{
  "encoder_arch": "resnet_bottleneck",
  "model": "image VAE",
  "dataset": "rendered landscapes of hills, water and sky",
  "train_examples": 145000,
  "image_size": 64,
  "crop_scale_min": 0.8,
  "horizontal_flip": true,
  "translate": 0.06,
  "bottleneck": "kl",
  "downsampling_factor": 8,
  "encoder_norm": "groupnorm",
  "encoder_activation": "mish",
  "encoder_weight_standardization": false,
  "encoder_depths": [2, 2, 3, 2],
  "encoder_kernel_size": 3,
  "encoder_stem": "deep",
  "encoder_avg_pool_shortcut": false,
  "encoder_widths": [192, 288, 432, 640],
  "loss": "l1",
  "latent_channels": 16,
  "decoder_norm": "groupnorm",
  "decoder_activation": "silu",
  "decoder_weight_standardization": false,
  "decoder_padding_mode": "replicate",
  "decoder_widths": [48, 96, 192, 192],
  "decoder_blocks_per_level": 2,
  "decoder_block": "plain",
  "decoder_attention": true,
  "decoder_upsampling": "pixel_shuffle",
  "kl_weight": 0.1,
  "init": "trunc_normal_002",
  "residual_init": "zero_last",
  "optimizer": "normuon",
  "muon_scale": "match_rms_adamw",
  "lr": 0.0016,
  "momentum": 0.9,
  "nesterov": true,
  "orthogonalizer": "polar_express",
  "adamw_lr_other_params": 0.001,
  "adaptive_grad_clip": 0.02,
  "steps": 8300,
  "batch_size": 128,
  "epochs": 7.3,
  "lr_schedule": "cosine",
  "final_lr_fraction": 0.01,
  "warmup_steps": 410,
  "weight_decay": 0.2,
  "adamw_weight_decay_other_params": 0.01
}
Rows from block 8 of the encoder of a small image VAE, named by matrix and row number. Rows with one number belong to one channel. Each number is 500 + 25 x the weight over its row's rms, rounded and kept within 0 to 999. All counts start at 0. Numbers have three digits each. After the name is the row's rms in percent of the matrix's.
After each channel's rows are labels from the 100 images, of 14976, where the channel reaches its highest value: "strongest on" is what is common among them. Only what is clearly more common there than usual is listed. The data: rendered landscapes of hills, water and sky. In brackets: how many of the 100.
# convs1: 3x3 conv (encoder.blocks.8.convs.1.weight, 160x160x3x3, each kernel summed), inputs 108-159
# convs2: expand pointwise conv (encoder.blocks.8.convs.2.weight, 640x160x1x1, transposed), outputs 128-191

convs1.75 096:500494479493516493518476480462490505544504556498470464453492492484482554470497508500495495490511496475474501484507516538517494513513502480483516495471444510
convs2.75 109:499505495501556513496492495525496484495510492493511500533497504503503503498512564506484480490482496492503494531460481489498503486484499493496533477488549484498530499432490486531494517506512491
strongest on: night (81); sun or moon in view (29)

convs1.153 103:523529494527488480525506529471495503529535521525496499502506446463472524473506508487458492504498486508491454514485541481501433492523498542489496450477485484
convs2.153 100:490485445488481487492466467533510503516521500479507465471503459519459507476483443492425533498447493498510495508476496491499496509501513496491479481506579512495484491402479481517479584528462495
strongest on: snowy peaks (53); noon (53)

convs1.68 128:504463510478484497467481512445463467477510497495527475512519496490486502506487532520528501488519524491511481543498494501476502507490494517533524541486504498
convs2.68 117:497481479468502480445485443463476469524541463483479488425523479446476466453482506467455483489466503503514502460510502496499511520497510505498555524505461494504479501556502516460496466541444500
strongest on: night (99); fog (61); green hills (34); land: desert dunes (33)

convs1.95 096:520490523509499501466493485523493502474523510510533421495496507492522498470483487506503516541490485510524488511504495461476527493494494480499489529519489473
convs2.95 092:511496499487518471488504441467481491486505503490492518530488496475496499481492541496500498472529510508515507553473503514509513487555502510509601491521467458508556507520520508513520557518417529
strongest on: night (54); sun or moon in view (50)

convs1.109 102:529502481492506502469487481516428493513518481510514503512542493491495520474550520464483507525532514473516510511468482476515490480473502467508480520526463478
convs2.109 109:548485520488486477483460491472471486505474474484551489544501476478462498503478494470408483475438488485502487477519484486490497465512489488481423502496442424488485484558490476590494496466483471
strongest on: sunset (56); snowy peaks (41); red mesas (41)

convs1.156 094:484534518524545512524508468491447465503471496522513509523475549538502497491488512512526494501462492526508542474475460501448475497490533552491544523505489516
convs2.156 105:482492503488518472486483482511488489488495492494447504490511488474485496478497525488510502491477497492486491477460501498503506499510499493495526454481497493500495494457475501491501493508519490
strongest on: fog (61); green hills (36)

convs1.33 121:470563512522515508542495529525530496505467466510464523485517526513527499496497524464457501504538479481510517481531475515446484518500520518470511459501525488
convs2.33 113:508504509504512496444511440487504492508472495497531524495500509483502514495508496510467525492518494497497492485463489501490475383455492486476493500493487486490478499509489485527502503539533502
strongest on: night (66); terraced slopes (49)

convs1.12 112:503506479438504519511503498479497522498473507473521485480484482509502478517511529477466524501462516550488512503487485509477486479532529534486515488546531499
convs2.12 114:459491530487450497490541498506485469490530470511554482473463531455543482503512496496433455461508505507510506479502519505515522504500502513507500483522534439511496509476507525515505521479571493
strongest on: overcast (80); terraced slopes (46)

convs1.112 111:482535488537481489505509484574472504470509490491493486498496539531491483501492507507497501493482528517497578486472541518495533511485480509521499485462510505
convs2.112 107:534501519501521495505494480502487480506491485492525459525490485486484504497497567495491481477482522507520511490433510511531538546538537516507514475510479466520531508374521476489515525485510511
strongest on: water (84); overcast (77)

convs1.36 128:511483477482540488496498512482489481473512505521530498507512515486550480486516519514542535513464512522477440478539506483445498466494493486467500479515527486
convs2.36 132:498479493482490494515448505503498515482462513495569462494482483512494474493478525471478489513481494491527489476441488498501515499513509497481466528486564595502536496491489447509503482497491499
strongest on: sunset (84); sun or moon in view (77)

convs1.91 085:477493527479489479485509498532488503514538529477472492496514497493570498512522496510484444508541506476486476482482480481494485510522499488504488496522478508
convs2.91 092:503491508487497496440487506480483493493514465495481472528482505468492505464490583489477484482477496495503496475455490494496488465512514486488524457485548498492523494462484502451489505499485501
strongest on: night (69); sun or moon in view (28)

convs1.25 106:508514510532507526559505487465515480483538479531508515514534485503470505516479493442495502524490511488528473509505523501508534523515496485538498495532531496
convs2.25 100:488510510510531517491503530525514507506465514515572515527503504519517499504513497517488510519552506499510500479499479494507502503486509500500515482518520541510484504520516504536510555472476483
strongest on: fog (84); night (57); sun or moon in view (32)

convs1.41 108:521544472456521468510494513542513522535515428501488509462460496468478467513440534476463486497560526512499528485499473461486506504477483474485496466463499470
convs2.41 128:450502505504485513510504567518509508523498508512479495491514508496500501494504455502509528507462495503485496524470513509496485534501485504504506525474493553496536505562486480495506473570541490
strongest on: noon (89); fog (86); desert dunes (39)

convs1.110 124:537500491517499508484510531487523515520492474456510485461527485507469468545551520506458491509505514528507518479485483508517504480481489532502564500500507491
convs2.110 105:561492482486453501551505424446508509455451517492551474465472510533516484520513433503491489463569505502487506537465495491502508465503493528535412485466479498512467492462527486530511482452500494
strongest on: noon (87); fog (60)

convs1.46 087:547534504493520480535506494470479473483481461525496492460494525536519519542524514473494511546487501527507467521521487489499495548466504542496479469516508496
convs2.46 092:482510519508469507536511539484515509498473486515493562459501513499529501486511478504593507520530511503505506518493492498508513506470476514509507516509491483515487493512532484482520491504510508
strongest on: night (52); sun or moon in view (46)

convs1.31 093:479473471469521492480462493498473541480506519513555544472476490496521499473549522463494520499493452562498493486515507488481479478515514505491466467507565492
convs2.31 085:480491526490509519521471559437506514497535497493452485483508492515501494489501503490536496497502486487496485544494489488485471496524498490488520490497530579485522485489492457451477466452460482
strongest on: sun or moon in view (53)

convs1.123 094:489545466471490477496469477540496519527454551480516486506501480502492440484475478520566496486490533543515470472530470485485511523505507497506485540518476486
convs2.123 100:519494462496522475511485395483485492492512510485497482496461490499489502497499470495518468475495494490530488474521519499495512522484509498515539543479529558493499497489528513513480416495527489
strongest on: desert dunes (34)

convs1.43 118:476492476507501484482514476497496494477480469488482518544489512522533486527497482487538493498530487430477550486481454461472483522479478521516465491476519491
convs2.43 107:495499516497499507518511510502501509487465506502499504479504513505520496503499457501518487500533513513516515563518503515517508540491506507506511497541481460520535517441497535461509508525404510
strongest on: clouds (97); overcast (89); water (75)

convs1.82 094:502488453505475511486522459492485494485505516471510491461500470504504481512518488505503501504509519549492505492522476537522534496497525499560463503492478470
convs2.82 079:489510511511543513496514532477502506493576481517503503513497534484488527493516510509516527493537516515509513538543511504523519460493523509521463447433499436523516515605518547532507559473468506
strongest on: noon (52)

convs1.47 099:487518495450475495512456537557531514537495483523496465524492496513477493516449514474483498475524482436478522531510484501508492482493492492449511502493451491
convs2.47 098:524489514496501511520492527537501502496493499489471495507490499514472496494487494498528517492509518514520508542589490506527522550567535507527553487497502524516547504496537519533529533475474526
strongest on: clouds (98); overcast (94); desert dunes (44)

convs1.64 080:505478535516463473509464526474432475522491529528522485496497510482522527451498488565519529474511517464518515503544519515519479541504491530483499508439523482
convs2.64 107:511512506505496509493495502488505523513547515503427492499486497521495534508518527508484517493448505504499502487476484493506494554519512500503511483470488490506505499519512486561513574491461497
strongest on: noon (58)

convs1.143 104:535541491472501494511504492510499488508477550454517505489451507472509517468500526499496477525512520516479490486480487489476500495509517545483556502492520566
convs2.143 106:531500487493498529529510545501493509493486488500442452497481514515497502487498497500484468480472487483453486463542471482483482480483493488481469453535523456482451486485469459539480455434530472
strongest on: purple alien crags (47)

convs1.20 114:479510520525447516502516483511525488477502459488508489481518521505481485482462490478499508499513482486525555476519497495560503519509543505523555505531489482
convs2.20 117:525502495498520511480503534496497504531549503498581507490499512497492500517497502499453495494522509507507505473473513506509526453495515512518478505548561553509502506499524522514509464559591500
strongest on: noon (79); fog (76); green hills (41)

convs1.70 079:497485492526478497517544539499528471509492490503488458480501511489528504486446506533466488501533523459489453519502537493457516526510505495473595530538490509
convs2.70 100:535506469503526493509503475471502509510478495502459506502488516498508516500503501507491490508492536514531515565498515516535562514470521530524529559507470478537520518518529494582524548536513520
strongest on: dark volcanic rock (32)

convs1.28 094:477495521501488504538491562519502541485508498538543499483504509475496527447447503518474507490495492501520449499521549495491479466480445492500487496473488488
convs2.28 094:509515485510533523517525531471513515525529517520518537512506516516526509516504491512516500514488533521534525506546512517528515517555505529530445549524517524532512530487530534485530466519497514
strongest on: night (68)

convs1.37 170:492530456495510503522503499481495484496492527507494513486483474493486481469497490486470510489453525512484476525501527512422535493513502511478462486522527552
convs2.37 143:427485512482495515417562570392452451502503463486512498478455530433536509457481535494446448411496497496481495503518497496491488496505482498497484492489484466494506493537487483524494529505458498
strongest on: clouds (95); overcast (91); dark volcanic rock (34)

convs1.98 085:499454478526544480494507485476497461504509471514492452488549504544461482487520467477514502484444488535517461499498531513493488492510517486530533471506466483
convs2.98 088:469501473508465503554524519592504484489528516508526476489486500490514493512506510500492490482507501493498498511496509497506514471543516510505545488534599490494494489469526536564489467445477495
strongest on: sun or moon in view (80); night (70)

convs1.5 089:511525486501503511495490539466522522481524413514472529460508491501477456502503519479535509475517477485522488522540471506487487489499488479506452529523491507
convs2.5 074:508500511506544505521507512485512522498538511494456484476516499521507488522489473506467507509513490494465492507565513490483496503527472501497540500557544505490444495548523536333499383419492484
strongest on: night (96); green hills (47)

convs1.114 106:492532476524507523497510491447539515495527471566457467494496523447463491502442516478496500516480485519512433498500509490496531479493473480491507510512521514
convs2.114 110:447489525490478505543479489483496520459482521498465455531477512516506489516513512493533480506460474483472479481561484478480465459473486466480485480484536522471491477493468484549464507557516487
strongest on: night (81); green hills (46)

convs1.45 101:550531521510530529492533482543507494444531560522468555482508489493521521486511518474484504534518514522503531520530469512516518515476508482501446529532508482
convs2.45 093:479495490487534490491480503522499501500473476491425470429504484480476468480484527489530528511503505506516503529533515504514515495514511509506495517543546468512509507573506504562515536546506508
strongest on: sun or moon in view (93); night (80)

convs1.38 084:521521448484535518466467494492492498466490480475501498482514505517458526507571527481492526507513514506470523507512536533460514488481537475502528491501513483
convs2.38 106:493493590491496512483504535471504508448536505502540456473499498508498485504489525491528506484560501501476501518550509488502506495447491508501508515472444474502427493472492506417495468544522484
strongest on: fog (60); sun or moon in view (37)

convs1.21 096:517502539498497507507510494479507483516482494488499502505506528479508486553540516508536548471500487497523459506496474526449459429505471463475509507510495480
convs2.21 090:509504526510543517516506514541517513489498529501555480515508509525513496513495517516477498508503493496508503478517503501496493459497500498501571538557580552494502508509534493512492498511526489
strongest on: sunset (71); sun or moon in view (69)

convs1.15 127:510494521506481483521492510490520486484486491484498497434466476452497492475488467465445513467471530497464496469533495498499535497517465526521521504470482550
convs2.15 116:500498554507524503516498460490509520473498506510548517512492487535512477532495513501443493535523495494498494489507498496490478483517503494499490505501494484490485497515465492530491510444475490
strongest on: overcast (56); sun or moon in view (34)

convs1.155 092:526489466478509455449466480492480493516506538497512498490513476476487483500486503479482499496496511535500508463545490501514488461461490486506532520514540490
convs2.155 117:469483490478513475487486531496493483506546499492472475455476461501492494491497502485466495510496486493477492491530487484480488464526483483490463481452508567485450500440469510485475535485508481
strongest on: noon (71)

convs1.130 122:449447524501500508458525507513482524491518496499518473509489511519485477490508510509509508493443499478508483504510508444465465499486497502499484512483494488
convs2.130 110:557513455510509468515507475449486499490496496492471512503485496486513518493503501497445485501425525522537517507525521525529511485515522517517508506492547485524531523578513516498504493496565527
strongest on: night (75); dark volcanic rock (63)

convs1.136 124:520514490527483490502534479548465454485508493522484526456506513506470494477493478485441500495452503500435564506509501473514519461473510518515386510518481467
convs2.136 164:478477518493476529517461522499497507497523467490559471477489489502484428469482470486461485531453502502512501510527505499499497525519501505515468493494434434500515495525508526496506509479529508
strongest on: clouds (93); overcast (90); water (73)

convs1.59 123:500549552503520526515516509516482484504482535465511546480464469495529489501498514500483500512488487526512469483468507478424512513521501501508505504520549530
convs2.59 095:450499518495454509460514569519498477507393477492528444459504512490510511515530578508479467498560480479489477479478465491483472459453508462469492481506483427473503482523486477504479562471480492
strongest on: clouds (96); overcast (95); dark volcanic rock (52)

convs1.135 099:472504543498500521524501510510467483490479462515493535493484543511513455486488537486513507541512525527531516550505504470436516547535502521491478505518510534
convs2.135 081:495504519505548523465519571470489490499451473504413498466478516488511538482515568515430516482485492498514500454501486496489490441513515495495565485502549435493540495531513476466516472561578508
strongest on: terraced slopes (32); sun or moon in view (31)

convs1.90 084:560516489540504524498451540550522477499519454510561473489513539509502512539538501497500542481489485500433450504474514498516506481508501484451532483522490530
convs2.90 089:518480463474503466531452430546495513459525532484528482494491462519475480506484496485581510515531484480511481457468475490487501440520488478488578498514463546484504487457481515537496507482483476
strongest on: clouds (96); night (90)

convs1.1 103:471503494492507489534489490499521493545539493539504553550456482532516499505469522500566494506488476449472484504483510506444476477456494462466475468494529480
convs2.1 118:503513510508435495486515514503504516512537493514428521531518505489523496497507507512477500495516517521510521536497522516514505549495512520521518529533549511514501513544509549500519514542477514
strongest on: noon (61); green hills (32)

convs1.138 089:526482498475472512502499512545497520485471495492500469487484495492494460494522497455497493493484528486512452510475473501512504495492479520480541503495474538
convs2.138 087:501500456496518493530500460524503512486439512508541446508504511515512490520505526491511472495502494498499499473516505501492507487492505500496531523503535522494506504435490510401491480518539498
strongest on: desert dunes (38)

convs1.52 098:526507507499482487482540499535484512525521507503500491513508485486468493473453470530518479518519513560525516542504483502532479487491517492521466495476508479
convs2.52 090:531498551494531529492483440519504504514485492488460546431499503509482494492500521504475506508515506508495515473546477496511509509558519505498563485497462420513525503597534506500521593523517497
strongest on: night (72); sun or moon in view (52)

convs1.78 089:517548552479501510493537490526501497493483477472473478475498502485468520514479479506474509481511539540549552511531461495513483531507512528480545508488470486
convs2.78 085:522508468501501513503488487510507525531501517517488514512490508513482510509505492498539519514497485482521488459541491474483501486503485487493559512447464504481522481541488517543501452438557479
strongest on: noon (52)

convs1.65 086:482492469497482489511496490501504480488485482489528477505507517486504518454460503492571477506528515467490455494495485472528483488486509461465525501513519482
convs2.65 125:559514521516500474429517491512495471522504452478479524544509501490508533494518506512518493470500512507506513535514487505511502490495499508502490486500488556510500504494519543503522459527481510
strongest on: fog (60); green hills (50)

convs1.34 115:480440445494460490480481522484504498480489522511496529528468480486502490473483508516546467504473507531512476481481497507499478513499528459466496492525519495
convs2.34 112:465483476491442480501480450509498497481515501494506474484510482494508466505492498489478510508498516511536511510457499508519528481493520511501511507458472493517453513495504518503518496514500523
strongest on: water (83); overcast (60)

convs1.55 112:481498511493520494487488482523507458503518510509526526532491526498536459515456545503522486497474520503501517475500473489392509506485482475490477475532494485
convs2.55 110:498499520501492496495495498539497477487462497482382480505503478500485509488493505501568485484467498509522505541443495504499482549482507499512502500494464529495522506493506484553506462512567514
strongest on: water (74)

convs1.146 096:509502558534480504484530513504497511486509463491440491483485534468511509510494488481471494489523502505516516509478483490536544452510491495496524518450511486
convs2.146 100:461493475483487501519473482495501508527558481498595446478492498491485489499493486490428528502500484488451481501527494486489465480493482483483476506476421456484444488466456493459479484526466470
strongest on: noon (62)

convs1.97 142:472503528494478525517512499543469499491452520459540531509493474498536495464489494495499484504465467465485543464497509491424513500517486475488408482536511528
convs2.97 102:487492490487439509475488533455481507484503478494562499514469513499491482509478540493481482485489479482496489482476483482475475476503500477487499484487446435479510485536492490474480500516469484
strongest on: clouds (98); overcast (97); dark volcanic rock (51)

convs1.115 106:535505505534523488492504476491486482495512479511532503502510512498500502509535551488512527490521485491528509529495489496483476514520534479510544518470493460
convs2.115 122:525499520499568516474495481510498510492522496518533471483487512498510522505507405500457501491546500502476503515465505510502494457465513490494481488522418445499503506540494504531501433530520500
strongest on: noon (63); dark volcanic rock (36)

convs1.79 101:513508475549481515494473490474542494505520527511478464511454518511497553458468472527504491518568476460510508509500459517544513513458461501533484507443485479
convs2.79 107:510502509502476454478486439538500480462552487490514536507500460485480492489488445491459485495494483490486486488517499490483487449472478496482456498518406535489487489563464469530481545551496494
strongest on: snowy peaks (50)

convs1.29 093:517496460513471485534502491485514531488490541548510519532529482491516510456460494508509514552496507488495515522492522523476467495553482497507503515515490499
convs2.29 090:480502521506495503505503537457501493507491503503507529497484506498510514499500504495545509497476490497508494494502490499490491498468487487490542506471513513489499498482478499508486484457541493
strongest on: purple alien crags (40); sun or moon in view (31)

convs1.51 112:519489484501500497477512529536481514505519495493507494511503477510457472497498486459472488519490485487516524487529482483502477501502510519478430500524525494
convs2.51 089:512490469498499520466497507482484502538499511495547496531501505499476502486484506496497496486456506504519498498540503512507505537498529496500515491502487425501526510495471485455499538577483494
strongest on: dark volcanic rock (60); overcast (56)

convs1.105 090:526497525481519474477534477510497563490520503505501477464493490503495517513468470472499517525496500500475566508507482460499499492517494507517478467480493498
convs2.105 097:513491457481572503487506487500481494491480496496465482487489507469491500514485462492424486498512488491477494498530496492487491491485528493491469538542539561490483492463511485493485470460460493
strongest on: sun or moon in view (96); night (72)

convs1.133 099:528501481522490502502533455458490457481499493521481512452502537493460549465503523476513512517491532504453509540490511530532526525497496504519502527512451498
convs2.133 097:500497497505467473501484442488508483484461490485458535517510456502476497495483478492497518513561511506480503496498507511507481510503515506516528510510435511507498504528489519572505530496493497
strongest on: snowy peaks (51)